{"image_size": 64, "crop_scale_min": 0.8, "horizontal_flip": true, "norm": "layernorm", "mlp_ratio": 4, "patch_size": [4, 4], "depths": [5, 5, 5], "kernel_size": 5, "num_labels": 24, "beta1": 0.9, "final_lr_fraction": 0.05, "warmup_steps": 2900}
Rows from block 12, named by matrix and row number. Rows with one number belong to one neuron. Each number is 50 + 10 x the weight over its row's rms, rounded and kept within 0 to 99. All counts start at 0. After the name is the row's rms in percent of the matrix's.
# fc1: MLP up (model.blocks.12.mlp.fc1.weight, 1024x256), inputs 0-127
# fc2: MLP down (model.blocks.12.mlp.fc2.weight, 256x1024, transposed), outputs 0-127
fc1.663 104:44 54 76 27 45 54 48 46 44 52 53 66 54 55 54 31 53 61 52 59 46 56 47 43 46 38 55 47 51 37 47 25 58 51 43 57 48 44 50 54 50 42 58 39 43 52 54 52 42 39 72 51 36 36 49 40 52 47 60 41 52 53 49 50 40 53 62 34 56 46 51 53 45 51 62 61 57 51 46 31 47 32 58 61 58 39 40 79 49 50 44 61 59 50 63 82 50 68 43 45 35 61 42 45 62 40 44 39 42 49 33 49 52 51 49 61 45 45 37 46 54 40 53 32 56 63 51 51
fc1.664 104:41 66 47 45 45 45 55 56 38 53 54 56 40 44 65 67 57 40 53 32 50 61 50 30 54 48 31 51 50 54 71 55 49 35 51 42 48 50 44 43 50 37 64 53 43 32 57 48 55 36 42 49 43 43 60 59 65 59 50 50 48 52 52 42 42 45 47 62 56 56 47 35 58 64 48 48 57 46 48 54 44 48 59 49 43 40 52 46 61 47 54 52 20 45 48 59 39 45 71 39 46 30 51 66 56 57 49 40 67 50 50 61 57 54 38 58 41 54 52 50 37 35 42 44 59 64 32 37
fc1.665 101:56 71 60 43 55 38 39 44 45 64 53 46 41 45 39 44 57 58 56 59 44 39 52 56 55 33 46 56 56 52 35 52 55 75 58 49 76 70 51 38 50 42 46 34 48 53 48 32 37 47 56 43 56 61 59 48 45 43 16 66 46 46 44 53 65 52 63 39 59 46 58 45 41 60 45 57 49 55 46 49 51 54 42 70 56 41 52 58 58 54 49 35 40 48 45 53 42 57 51 50 44 38 39 50 45 51 41 56 57 22 55 33 52 88 67 54 71 43 52 42 46 51 31 47 55 59 36 61
fc1.666 106:48 57 47 54 53 55 44 60 60 71 43 44 50 57 47 57 28 72 52 40 43 63 29 58 61 45 47 49 45 53 62 46 42 40 61 37 47 48 50 37 66 59 20 46 49 56 50 36 63 47 46 55 67 68 42 29 53 53 43 63 48 48 52 49 65 46 47 53 44 37 45 33 38 51 39 53 42 59 52 35 56 60 44 50 42 60 32 39 45 64 54 53 52 39 26 55 51 52 48 46 58 55 51 35 42 61 51 33 56 53 69 41 59 58 55 53 79 37 60 54 48 30 48 56 37 42 49 66
fc1.667 079:36 52 51 47 77 61 53 56 51 51 38 46 57 66 68 46 33 42 53 62 55 47 31 40 56 50 51 48 44 48 54 52 57 50 49 47 43 50 40 54 45 45 62 58 50 33 46 51 53 51 56 49 45 74 51 37 58 57 53 42 46 59 40 53 28 42 54 43 32 45 45 39 64 54 50 47 41 46 60 34 36 51 56 44 54 46 48 39 47 63 59 45 56 55 65 44 50 44 45 47 57 45 66 64 49 38 86 52 37 50 44 47 54 44 45 68 48 44 52 49 45 59 51 45 50 40 51 53
fc1.668 107:43 70 41 36 49 39 47 37 25 46 40 60 53 57 36 46 57 50 40 49 21 51 71 57 53 33 43 47 55 45 52 42 60 37 52 60 51 49 37 57 49 45 61 31 49 56 56 57 54 59 50 32 43 48 66 49 54 57 42 67 41 43 44 43 45 51 58 65 49 51 42 49 44 56 66 43 46 52 60 31 44 43 56 70 42 32 50 46 45 82 40 57 53 59 56 81 46 49 57 62 45 55 39 55 33 47 51 48 55 36 47 49 56 52 38 47 49 59 65 46 54 42 23 51 42 56 34 51
fc1.669 114:43 47 49 41 56 36 61 49 46 52 54 58 49 60 62 60 55 67 51 65 52 63 20 55 55 51 57 64 48 54 60 52 43 63 65 55 54 53 58 57 72 35 49 69 53 48 48 46 55 52 54 66 59 54 51 48 78 57 45 51 51 59 55 50 55 45 51 55 43 58 60 49 62 53 46 58 63 42 48 60 58 50 54 66 57 50 38 51 55 39 51 43 51 46 27 46 57 57 63 36 45 44 52 56 56 52 59 51 39 48 42 52 46 50 38 60 34 61 56 64 32 63 56 60 54 46 53 34
fc1.670 121:52 53 67 42 34 44 61 45 46 48 45 57 65 43 66 70 48 55 39 50 54 43 55 60 46 60 48 43 53 41 70 32 60 59 49 40 51 30 49 49 40 52 44 41 62 49 51 54 40 56 54 51 38 48 42 49 53 51 53 63 48 49 33 55 54 23 72 27 60 46 42 33 53 51 41 35 50 48 54 52 51 58 41 55 49 33 44 56 28 41 41 45 53 62 49 62 56 51 51 45 57 58 42 51 51 46 69 39 54 61 45 57 53 39 42 51 51 54 42 70 48 43 51 46 47 48 46 26
fc1.671 105:52 70 47 50 44 53 55 52 30 55 42 50 56 58 65 62 45 45 32 44 59 54 29 47 47 60 30 56 76 42 48 37 43 45 43 38 34 53 43 56 52 45 62 61 60 40 59 61 54 54 62 57 54 41 52 50 45 54 46 47 52 51 53 53 43 47 57 38 46 61 37 67 51 51 45 63 59 48 53 35 35 35 55 60 36 42 36 67 44 41 55 57 53 39 47 60 51 45 62 29 32 56 45 52 63 48 72 47 53 31 43 56 61 39 36 52 42 63 43 44 60 62 52 37 53 56 56 42
fc1.672 106:33 46 69 44 48 51 46 58 36 48 26 46 51 60 50 51 41 50 39 66 44 60 52 30 53 48 33 44 53 59 47 37 78 33 38 45 42 48 25 54 44 27 50 34 62 43 62 52 54 65 63 42 44 40 43 56 63 51 49 63 61 42 41 54 48 50 48 43 54 48 55 55 54 60 69 36 26 50 51 47 55 50 59 51 39 41 59 53 30 72 37 50 57 60 46 55 51 50 52 41 39 52 52 51 51 55 57 54 61 50 58 53 78 43 48 49 53 48 47 39 47 37 40 50 57 57 50 51
fc1.673 124:62 74 46 58 68 29 57 50 28 73 47 42 42 64 52 40 56 44 37 57 48 46 42 62 58 55 47 56 62 51 44 44 44 40 59 36 70 63 69 49 51 44 46 50 44 45 56 58 52 56 45 69 53 57 51 46 42 48 47 77 36 56 59 53 76 50 47 55 46 54 76 33 56 45 58 41 59 54 51 48 44 45 38 65 37 50 34 53 55 50 46 54 48 40 34 40 28 54 57 55 40 37 50 53 48 54 49 56 49 36 56 48 66 53 48 55 42 38 45 56 52 60 31 50 54 43 47 48
fc1.674 060:60 56 40 38 62 39 52 58 35 61 36 50 57 53 77 46 40 65 56 56 39 48 31 42 59 50 51 38 74 61 56 53 48 48 49 58 64 51 57 46 50 46 45 45 54 41 65 53 66 69 63 42 68 61 53 42 48 45 26 62 44 56 32 77 40 40 62 48 59 51 46 39 57 47 54 36 59 34 58 30 44 59 39 57 40 39 70 38 37 65 48 47 47 46 55 56 40 58 39 62 54 50 21 53 38 53 46 56 49 36 48 47 52 64 52 56 48 59 58 62 49 52 30 54 46 45 46 56
fc1.675 101:82 50 45 58 40 44 51 56 51 54 63 44 54 44 55 44 57 52 51 55 54 29 60 35 71 46 50 39 48 44 45 40 60 55 50 12 53 52 60 27 51 50 54 50 54 32 49 43 43 86 51 44 61 54 67 44 43 43 49 49 48 58 25 67 35 51 52 48 48 54 40 60 32 55 42 61 50 51 64 50 41 52 58 63 55 52 44 59 54 51 53 55 27 49 48 62 54 51 50 48 55 51 51 50 31 48 56 47 48 48 53 41 49 54 45 57 54 54 58 41 57 42 53 52 67 47 50 55
fc1.677 110:68 50 45 59 70 42 53 49 46 52 56 57 65 48 54 41 42 40 63 45 54 53 52 49 41 54 46 39 55 65 45 31 42 59 38 58 56 60 66 35 59 54 59 56 31 53 53 51 59 51 40 42 51 25 46 55 44 39 57 50 52 58 47 53 52 49 49 60 57 66 54 25 22 66 59 57 43 55 76 51 40 38 33 51 37 34 61 52 49 57 60 56 45 42 44 44 43 54 50 63 51 52 54 57 39 42 41 44 60 52 59 53 48 44 34 49 50 51 48 48 47 39 55 53 64 47 46 43
fc1.678 054:61 65 46 53 48 48 48 44 48 48 39 41 73 61 62 43 49 56 33 62 44 46 60 39 58 34 49 45 51 38 52 43 62 31 58 46 59 55 45 52 57 38 40 43 49 32 52 51 59 66 45 40 52 50 49 34 56 37 61 62 53 59 49 43 47 37 51 35 60 45 56 59 38 53 33 49 24 41 56 44 62 53 34 55 41 39 57 68 41 69 38 41 36 48 52 67 39 61 50 67 50 57 42 44 56 44 50 39 74 44 65 45 51 62 57 57 64 67 61 55 40 50 41 55 69 50 48 49
fc1.680 098:59 48 51 49 40 46 56 53 40 51 62 45 49 44 41 46 58 39 52 54 45 45 54 34 74 56 53 46 44 52 50 57 52 56 47 24 49 51 61 33 51 49 57 49 53 39 41 42 49 69 55 44 51 31 60 40 50 53 43 59 43 55 20 59 41 49 56 44 52 52 58 68 31 55 37 49 58 46 69 48 55 45 38 57 54 53 51 56 48 52 62 61 43 39 64 57 47 56 64 53 46 39 43 50 44 42 46 37 48 43 57 51 48 59 48 42 48 57 64 44 48 40 54 37 71 50 39 56
fc1.681 113:47 43 50 48 58 42 45 63 51 65 44 80 48 57 38 48 45 53 46 51 57 45 52 63 69 51 64 46 48 41 44 55 59 46 74 53 69 66 59 55 45 46 32 52 43 49 54 56 50 52 39 58 57 56 48 54 49 52 56 82 40 52 58 53 49 29 55 38 44 44 83 53 57 43 54 51 50 48 50 67 52 43 35 37 58 41 26 38 54 66 48 52 45 50 52 43 45 53 40 45 42 46 58 46 46 48 40 49 20 53 60 57 61 46 51 51 51 52 48 52 52 39 42 61 45 53 54 49
fc1.682 101:43 44 63 63 54 56 75 48 59 76 54 40 39 60 45 58 22 62 65 45 57 49 51 26 52 57 42 41 50 45 45 50 61 68 49 45 42 45 59 39 64 46 64 54 49 41 43 52 56 44 52 53 58 46 56 16 60 57 36 53 36 54 57 46 64 51 44 62 48 71 48 57 40 54 64 48 48 62 50 37 44 51 67 51 45 48 54 45 45 53 60 61 52 54 47 42 42 65 61 63 47 54 49 59 45 58 43 36 53 55 56 39 51 91 34 64 57 49 61 39 61 49 54 44 58 48 38 46
fc1.683 059:49 56 43 29 54 35 50 68 36 71 50 63 49 58 62 47 44 41 53 38 47 53 38 60 69 51 57 43 57 51 46 35 58 37 63 45 63 57 57 43 43 35 38 48 46 42 58 61 59 62 31 42 50 57 56 46 46 43 33 64 33 64 34 58 52 41 47 58 47 33 73 67 46 50 62 49 49 62 47 46 46 48 42 45 49 43 43 36 50 65 52 34 48 46 52 59 27 60 46 53 34 42 53 51 50 55 46 41 39 32 48 69 81 75 47 53 60 43 49 47 45 50 44 64 55 48 49 35
fc1.684 093:51 48 55 53 53 42 64 50 59 51 47 49 58 29 74 54 45 49 58 51 46 43 34 44 44 49 55 48 50 60 56 51 48 56 41 53 46 62 61 49 64 47 69 70 64 48 51 59 62 49 63 52 58 58 73 53 65 45 37 39 50 48 49 52 28 66 62 58 40 51 46 44 53 40 48 57 60 35 53 51 36 77 54 47 39 49 59 48 54 50 57 60 47 51 51 48 50 60 56 51 37 45 47 43 52 50 58 55 48 38 42 46 55 44 76 41 52 49 45 59 50 48 56 75 52 50 46 49
fc1.685 088:48 58 52 61 43 45 46 60 49 49 45 41 49 60 59 57 50 48 37 33 49 46 52 38 60 46 44 56 64 57 44 38 60 75 53 37 48 47 58 25 51 56 45 50 39 33 40 36 59 58 50 23 44 56 49 44 45 52 55 84 57 58 38 61 56 51 57 54 53 62 70 39 48 48 56 47 53 46 67 41 45 46 70 52 35 54 50 40 37 52 63 47 38 61 57 47 43 49 43 73 59 50 44 58 31 57 56 45 34 51 67 54 49 50 45 56 46 75 63 49 57 53 50 41 56 50 45 57
fc1.686 115:55 61 71 53 47 43 56 48 38 58 58 56 53 58 50 47 46 66 54 63 48 39 46 58 55 56 51 54 48 36 84 66 45 57 52 57 62 50 69 39 26 52 52 47 39 43 57 42 49 53 50 49 58 56 52 46 52 48 47 51 43 43 48 58 55 57 54 34 48 57 59 48 51 60 54 53 50 45 50 56 53 43 33 38 77 35 45 26 41 50 50 44 47 45 48 54 40 49 50 44 48 40 48 42 54 51 59 53 47 41 69 41 53 56 53 45 61 56 74 53 53 45 54 55 51 19 46 52
fc1.687 107:36 63 70 31 52 54 43 49 49 54 51 52 46 62 42 60 52 67 34 38 36 49 40 54 52 44 52 49 46 41 57 37 54 55 66 46 58 63 49 47 68 52 05 36 42 42 50 40 56 52 63 54 57 76 39 47 50 50 51 47 46 43 48 53 46 46 41 69 43 38 59 39 45 53 46 55 28 49 49 53 48 65 44 52 37 47 48 45 47 55 47 36 42 45 56 59 63 59 57 69 58 51 44 45 51 54 43 39 57 55 67 33 44 52 61 63 67 55 46 74 32 26 54 57 46 44 48 47
fc1.688 108:68 60 36 51 58 48 41 52 58 46 63 46 56 60 39 61 43 57 55 40 56 48 46 42 52 35 47 34 54 56 28 52 45 56 45 33 50 60 53 26 51 47 40 37 47 46 55 38 47 64 57 42 48 56 68 38 52 46 54 58 59 58 44 55 54 42 41 65 63 51 42 52 28 43 53 57 39 66 62 44 47 58 57 44 54 68 63 44 40 34 50 56 45 56 56 59 52 43 59 75 62 56 58 32 52 50 49 44 39 60 57 49 59 54 46 36 49 63 49 50 67 40 46 49 50 59 47 49
fc1.689 103:42 55 32 48 58 58 62 39 45 63 61 59 64 53 43 59 54 58 49 53 34 35 52 40 66 44 53 45 48 64 45 53 59 62 53 57 63 48 27 52 54 58 42 55 56 48 59 41 52 42 42 41 54 42 37 55 47 43 54 70 54 73 60 41 62 44 37 50 50 54 52 53 26 46 52 53 38 49 64 49 40 44 44 59 57 38 44 59 45 45 61 54 40 51 46 67 41 49 46 59 48 62 50 35 40 54 42 52 64 44 41 50 52 54 37 56 55 55 49 52 43 49 48 37 47 47 58 13
fc1.690 108:48 44 59 43 42 60 37 25 44 54 30 70 59 50 47 40 39 59 49 41 24 54 53 60 44 55 52 53 64 65 52 50 55 29 51 70 45 67 53 57 46 54 48 43 51 52 60 42 59 39 51 43 46 46 45 53 35 47 41 47 43 47 37 53 51 51 54 54 70 61 51 55 46 40 76 50 33 34 49 36 51 45 57 40 73 41 43 57 48 61 44 39 64 63 60 50 46 53 44 58 50 48 39 40 42 60 46 58 51 46 43 58 57 48 47 50 50 50 51 55 45 44 47 50 52 52 45 42
fc1.691 087:58 51 41 50 47 45 61 36 52 69 56 54 53 41 37 66 56 62 46 36 38 63 46 55 57 53 49 42 50 40 59 50 46 41 59 47 45 36 62 21 69 46 48 43 54 45 49 55 59 47 44 43 66 29 51 39 44 53 34 58 39 55 55 42 78 56 42 61 62 48 48 52 56 43 49 50 61 55 49 38 48 53 49 64 58 43 52 51 44 46 42 46 44 46 18 54 49 55 60 44 46 56 48 49 56 50 33 46 59 51 43 48 47 64 53 74 54 48 48 45 58 56 53 58 39 37 59 35
fc2.663 104:49 49 63 39 44 50 55 60 55 65 38 48 48 41 50 57 34 51 32 53 55 66 45 48 42 48 60 73 59 65 38 67 37 46 56 38 65 53 46 60 50 40 35 54 50 60 52 32 52 48 50 45 31 36 47 62 43 52 72 53 42 55 54 52 66 52 36 49 48 48 52 42 70 56 59 40 73 66 45 37 71 54 38 65 44 63 52 67 32 45 47 52 39 37 53 61 35 23 41 60 36 49 45 43 42 53 48 42 55 59 52 60 46 48 29 48 50 45 40 60 36 65 50 41 43 33 61 59
fc2.664 104:56 41 50 63 62 46 54 56 58 57 86 45 42 48 26 60 42 57 34 53 70 46 44 52 40 45 45 53 51 39 68 33 59 54 44 29 43 55 51 41 50 49 43 55 37 42 41 56 26 52 53 37 65 49 61 52 54 52 57 52 45 47 56 54 51 62 48 46 49 62 56 42 50 53 63 63 38 60 41 64 24 44 54 45 53 50 47 44 48 38 57 60 68 66 35 50 53 52 56 54 47 60 35 49 53 52 53 56 58 28 46 38 51 51 53 38 80 55 56 39 61 51 51 48 42 64 36 45
fc2.665 103:51 45 57 72 37 54 60 56 46 39 57 50 38 44 34 30 43 54 62 49 65 60 52 42 63 24 62 51 56 35 47 46 69 51 54 49 44 67 53 46 59 57 57 18 49 53 48 50 59 56 33 54 65 59 38 60 62 60 54 66 53 35 44 34 41 57 60 54 44 58 61 55 52 49 43 38 48 50 55 50 61 41 54 62 50 48 47 51 52 34 28 56 44 52 60 64 53 45 62 66 64 46 57 30 48 49 45 53 63 40 59 46 44 45 45 42 54 36 73 47 60 47 40 56 54 50 44 54
fc2.666 098:37 50 66 52 55 58 50 57 60 61 65 53 35 55 52 56 59 68 54 47 36 46 45 61 63 31 43 38 45 61 61 37 40 48 43 64 52 55 46 49 63 66 39 45 50 23 63 70 48 53 46 54 54 42 51 56 66 40 62 39 51 48 54 61 58 25 56 47 60 61 40 53 32 34 66 62 35 40 36 50 40 38 56 52 63 39 43 48 46 59 57 32 54 54 56 46 49 32 43 35 48 53 46 42 64 67 51 52 38 44 62 57 54 45 38 56 46 56 56 44 35 48 48 40 59 64 62 55
fc2.667 076:53 38 57 45 57 42 54 34 62 59 37 60 43 27 73 59 21 49 40 43 37 55 58 40 48 62 63 54 48 43 43 49 35 41 42 51 49 51 45 58 52 41 49 54 44 45 36 50 45 63 50 51 37 29 68 58 47 47 51 44 44 44 41 40 54 35 57 38 32 54 62 50 60 47 40 56 38 52 33 48 45 35 58 57 55 50 65 50 65 48 53 49 46 55 37 34 34 43 46 47 42 50 47 55 65 52 59 45 39 46 40 42 41 40 59 49 53 58 46 52 42 60 51 36 45 49 63 44
fc2.668 104:39 49 33 41 51 55 55 54 55 53 42 40 45 50 62 63 60 55 53 47 49 44 63 67 68 45 40 48 45 46 57 49 39 43 53 44 62 46 46 47 63 49 38 51 55 46 58 50 36 56 45 57 55 55 66 51 44 53 45 37 35 45 70 53 68 40 55 52 45 38 58 60 48 46 51 52 36 59 33 62 38 34 67 50 52 53 64 38 57 59 54 51 60 56 42 48 60 51 61 40 40 42 61 39 56 43 54 52 50 43 35 38 59 35 44 41 56 46 53 59 58 50 38 46 54 66 57 41
fc2.669 129:52 47 56 59 58 59 42 57 53 43 57 43 58 44 67 35 59 59 56 60 37 41 43 62 44 39 42 31 45 60 62 52 50 44 44 60 49 43 40 54 69 63 52 54 60 34 57 65 54 50 42 59 45 49 36 48 70 47 52 56 35 50 49 57 40 54 41 34 53 61 44 54 29 43 48 55 49 34 56 57 40 41 56 52 65 42 48 45 50 73 62 31 58 51 49 54 54 41 45 29 57 47 50 51 68 68 57 55 42 51 54 53 52 50 55 67 28 59 49 72 34 50 49 49 46 41 54 50
fc2.670 099:48 49 31 54 43 54 57 34 41 20 58 37 51 50 52 48 47 54 48 51 49 57 51 40 48 46 39 53 42 36 42 63 45 53 46 52 43 57 47 54 43 55 57 38 55 61 61 55 51 52 28 54 72 71 39 25 50 64 33 58 49 54 45 47 35 59 72 64 44 43 46 51 39 54 49 38 42 51 54 31 52 56 53 49 48 57 58 33 56 48 48 64 53 44 56 55 54 68 43 58 73 52 58 56 44 53 68 41 55 59 40 25 57 58 43 43 44 67 50 53 61 44 45 55 54 52 48 42
fc2.671 119:47 64 46 59 54 59 51 68 38 50 42 37 49 54 68 46 56 45 44 51 52 36 48 40 51 64 51 48 54 70 47 62 50 47 62 63 65 34 53 63 56 54 54 60 62 38 62 50 53 50 62 64 38 44 36 57 67 41 51 59 27 62 64 62 45 49 42 63 58 45 48 47 45 63 48 47 66 41 50 58 65 60 45 61 55 48 62 45 58 57 57 39 42 42 60 67 36 39 47 46 62 42 46 54 51 56 43 62 54 54 34 73 56 36 49 61 27 45 52 65 32 46 52 52 61 39 51 35
fc2.672 121:44 51 47 52 55 54 35 51 49 52 55 33 44 54 63 58 53 57 41 49 54 43 67 49 61 56 41 49 52 60 55 55 34 48 67 42 47 47 46 52 61 38 42 60 59 51 48 47 28 43 61 64 41 42 54 67 53 50 57 33 49 60 74 55 54 42 40 68 58 39 46 50 43 65 53 56 47 54 35 41 50 56 53 58 71 66 60 56 52 61 58 40 52 51 44 63 47 43 54 41 42 39 51 40 47 44 57 44 53 48 39 57 64 39 35 64 48 39 50 54 57 39 53 51 59 56 48 40
fc2.673 136:42 44 80 51 44 48 49 39 38 51 51 49 49 53 51 66 46 48 39 47 48 52 46 40 49 41 40 56 39 50 53 59 43 51 49 47 49 52 38 49 46 56 45 46 60 48 57 52 41 53 47 53 48 62 41 47 47 57 64 51 46 54 49 50 51 66 55 50 24 43 49 52 44 48 59 42 46 49 58 45 54 46 49 55 50 49 57 51 52 54 49 45 53 50 56 51 32 35 54 47 50 49 53 52 41 45 59 49 48 58 46 56 42 33 50 49 46 55 48 50 49 45 46 43 46 48 74 50
fc2.674 030:53 33 54 40 49 51 34 48 63 50 59 42 56 50 61 55 45 56 61 44 41 57 57 38 37 48 35 48 34 45 58 43 64 43 58 52 37 43 46 68 50 53 72 70 60 56 45 56 58 46 47 48 42 52 52 53 57 60 42 54 57 49 40 47 29 57 36 44 56 45 54 31 40 48 50 42 58 38 66 42 40 56 59 23 54 54 61 53 28 54 58 50 29 45 44 34 53 50 34 65 57 49 40 68 55 51 58 38 49 45 45 43 36 65 59 46 54 59 38 45 41 46 57 41 54 45 35 53
fc2.675 097:59 59 49 53 47 52 45 60 53 55 62 55 40 55 38 59 50 31 40 43 46 50 49 47 46 48 46 54 54 45 73 48 51 47 37 47 53 54 61 35 43 56 39 51 16 47 36 43 47 37 61 51 69 47 58 43 47 45 44 60 64 42 51 49 43 35 54 45 50 64 53 51 59 67 58 34 48 68 45 57 24 44 59 45 54 53 32 46 46 24 44 78 96 49 48 44 54 54 50 61 41 50 42 47 57 31 59 56 75 47 65 64 54 54 50 59 68 39 48 42 44 72 55 57 53 54 58 52
fc2.677 107:51 60 49 43 39 43 48 56 39 51 41 44 58 55 67 51 56 32 44 48 49 62 54 44 64 59 47 52 51 73 35 42 43 72 54 49 50 44 60 62 43 44 58 47 72 47 49 53 41 44 70 56 66 51 47 55 41 44 52 49 64 57 54 53 33 42 49 55 64 40 44 49 48 75 46 56 57 50 50 32 64 84 30 52 53 63 54 35 50 46 41 52 33 33 73 58 40 46 38 49 57 50 47 58 38 47 50 54 52 55 44 69 52 46 56 53 30 47 56 48 34 47 65 69 61 43 54 46
fc2.678 025:43 55 42 55 64 44 45 69 48 66 53 44 61 60 45 58 44 72 51 56 52 76 60 56 41 34 43 59 43 54 59 46 47 57 82 47 54 59 56 50 57 41 32 48 52 54 50 48 38 53 65 28 49 50 54 51 55 34 46 52 29 60 50 55 53 54 41 50 62 57 60 43 63 47 59 50 39 64 55 60 39 54 49 52 51 56 60 54 59 39 57 61 56 48 54 60 47 45 48 39 41 63 47 54 42 42 52 53 42 48 53 36 50 47 48 31 84 55 60 39 48 50 39 48 39 45 53 56
fc2.680 088:54 57 48 45 40 62 69 50 58 57 58 52 36 53 35 63 43 37 49 42 43 56 39 32 40 49 41 63 52 46 71 47 51 52 36 54 56 51 62 28 42 57 46 43 15 39 41 49 54 44 49 42 59 53 55 48 45 56 43 66 58 48 41 44 49 42 62 50 33 61 53 52 64 67 60 27 48 66 51 51 32 46 57 56 49 56 37 53 44 29 40 81 84 52 56 44 49 53 47 64 51 60 52 57 58 38 61 57 65 43 63 53 50 52 49 54 67 48 43 48 45 55 54 57 65 59 59 52
fc2.681 102:52 37 63 47 54 50 41 35 48 57 64 46 60 56 55 53 38 49 31 54 46 47 55 55 30 50 51 54 49 52 54 44 45 46 46 43 49 62 50 55 42 55 45 45 47 53 47 76 38 51 38 58 54 58 50 43 41 67 56 57 61 43 49 42 42 62 57 56 32 56 41 60 41 54 62 57 46 34 52 29 55 51 43 49 67 54 57 64 59 50 47 45 51 52 43 34 57 47 53 52 57 51 51 43 59 55 71 52 34 39 63 60 36 62 44 64 41 46 47 54 45 47 55 52 40 39 47 48
fc2.682 088:46 41 71 48 50 57 61 54 60 53 41 57 51 50 35 56 48 48 60 58 38 54 59 40 53 44 46 54 53 57 59 48 44 60 47 42 31 44 50 35 63 55 57 53 45 43 30 48 36 41 48 48 56 61 30 64 50 54 66 42 50 45 69 56 50 44 38 38 48 49 42 44 47 51 53 52 49 49 62 27 52 47 46 39 56 49 30 47 41 55 41 50 43 40 54 49 50 22 44 61 71 56 62 58 50 46 40 34 53 48 64 48 56 47 32 41 52 37 59 40 57 51 53 50 48 53 52 51
fc2.683 038:50 47 60 49 70 71 69 54 31 67 58 51 51 38 51 58 47 46 64 47 41 49 65 66 46 47 78 59 56 61 46 54 47 44 46 49 70 76 52 30 56 47 45 49 36 40 45 54 49 51 40 42 55 39 26 50 47 67 61 39 48 53 56 59 56 43 59 43 49 59 36 64 55 55 58 47 59 59 48 43 47 47 41 51 45 54 41 48 60 39 31 55 51 62 51 51 44 40 35 64 69 50 52 53 47 61 49 38 47 49 77 43 53 43 41 59 54 46 68 65 45 65 43 48 50 38 64 37
fc2.684 087:44 53 34 26 71 58 62 69 43 76 48 45 54 70 51 63 39 52 48 45 58 66 44 53 54 57 49 68 50 53 47 53 43 61 42 41 53 48 63 61 34 40 61 63 67 44 47 64 24 42 54 45 41 59 34 59 37 67 74 37 29 58 54 61 58 35 46 57 51 38 32 48 51 47 90 56 56 61 38 34 56 50 51 48 49 50 45 55 44 40 65 50 31 54 57 47 43 40 44 34 65 59 55 70 52 49 53 30 39 45 53 55 52 45 36 37 61 55 55 43 60 44 39 49 52 58 65 45
fc2.685 084:56 47 40 59 56 74 39 66 62 49 57 46 37 54 45 70 41 38 46 51 48 51 43 56 34 41 43 34 50 38 71 44 59 51 45 49 63 46 51 58 37 64 44 62 31 45 46 60 45 43 55 65 60 49 52 34 43 53 53 67 46 40 45 50 34 60 54 53 65 56 43 53 40 55 67 37 63 43 50 68 31 39 51 37 38 40 35 36 42 35 46 59 50 47 48 35 58 66 54 54 42 38 48 60 66 29 57 37 73 65 68 65 41 65 41 49 49 38 65 40 46 69 41 37 48 47 53 62
fc2.686 122:46 64 38 42 62 62 38 58 36 58 47 46 48 46 46 60 54 50 54 58 41 51 49 84 44 40 62 30 54 64 61 62 39 44 46 61 85 48 63 36 54 47 25 61 54 46 55 56 57 40 57 41 34 37 44 47 41 57 61 52 40 49 48 58 56 45 47 43 48 45 41 62 52 39 62 50 59 63 51 59 34 42 40 39 34 39 52 51 62 46 53 54 58 63 46 48 47 59 43 38 36 47 58 48 47 53 41 46 57 61 65 30 65 46 45 57 59 46 44 54 47 49 45 39 46 50 67 56
fc2.687 091:53 52 56 58 50 54 62 53 60 50 63 62 49 53 42 47 61 34 44 48 53 34 36 53 34 53 48 53 50 48 57 58 52 39 37 45 51 49 46 44 55 47 36 31 50 54 58 33 58 55 53 44 51 53 59 50 62 38 40 64 48 49 46 61 73 48 53 43 37 57 65 37 56 50 44 27 59 52 49 75 46 47 67 57 43 40 47 64 43 42 43 56 53 59 48 57 50 60 55 55 28 58 50 38 57 62 30 72 59 41 62 57 55 43 55 54 50 54 39 67 31 74 50 53 41 33 45 48
fc2.688 119:41 50 42 50 54 76 36 51 31 67 44 42 43 51 53 60 47 55 44 65 58 45 69 60 48 41 44 50 56 42 53 56 47 41 57 49 61 46 48 59 58 65 44 63 48 55 32 51 21 57 46 67 50 46 42 49 49 56 70 38 47 31 68 42 43 53 45 53 57 48 42 65 36 44 65 55 51 54 36 38 41 35 56 46 59 46 42 63 49 50 58 43 52 68 36 36 50 52 71 32 57 29 55 52 62 17 60 34 50 59 61 49 36 54 42 44 53 36 48 40 71 46 29 33 42 55 58 56
fc2.689 106:55 58 33 42 56 54 43 81 54 53 58 57 52 74 46 52 59 42 48 48 52 56 42 46 45 55 25 54 39 57 71 44 50 49 42 49 44 28 51 54 51 63 57 69 57 48 48 51 37 22 70 43 45 69 57 59 65 34 58 50 34 68 61 83 41 45 24 48 69 39 53 36 41 59 68 55 61 35 50 74 54 67 57 54 41 40 41 52 48 58 65 55 53 38 48 55 46 39 53 37 58 55 49 53 57 53 45 60 65 51 47 53 66 44 57 51 39 52 46 38 37 46 56 61 53 41 42 48
fc2.690 100:50 47 45 45 57 47 41 52 45 53 82 55 47 41 55 52 44 51 52 49 37 45 55 64 59 40 48 57 27 44 65 49 41 30 31 47 53 57 43 42 57 53 51 70 61 48 50 63 49 47 52 25 53 36 34 41 51 35 61 31 50 63 47 62 57 49 51 36 69 41 65 45 36 46 58 61 32 54 42 60 28 48 61 53 52 54 54 43 69 52 44 51 79 62 30 41 42 50 42 44 45 67 59 43 58 67 39 53 61 48 49 60 55 51 59 60 56 57 34 42 36 61 64 50 39 43 59 48
fc2.691 083:42 45 59 42 51 40 48 30 55 51 38 52 40 11 52 51 37 52 46 47 55 46 38 59 31 58 62 48 52 48 30 56 46 38 48 52 51 47 53 58 45 47 51 41 51 56 43 45 52 67 63 49 41 47 67 47 39 53 51 62 42 34 42 37 72 49 55 36 17 57 63 60 66 43 40 42 55 53 52 41 58 38 57 67 44 46 70 45 70 54 64 47 44 69 25 39 39 65 56 57 42 45 48 56 56 58 23 55 45 44 46 32 41 36 58 61 45 61 54 53 44 60 48 42 38 45 52 52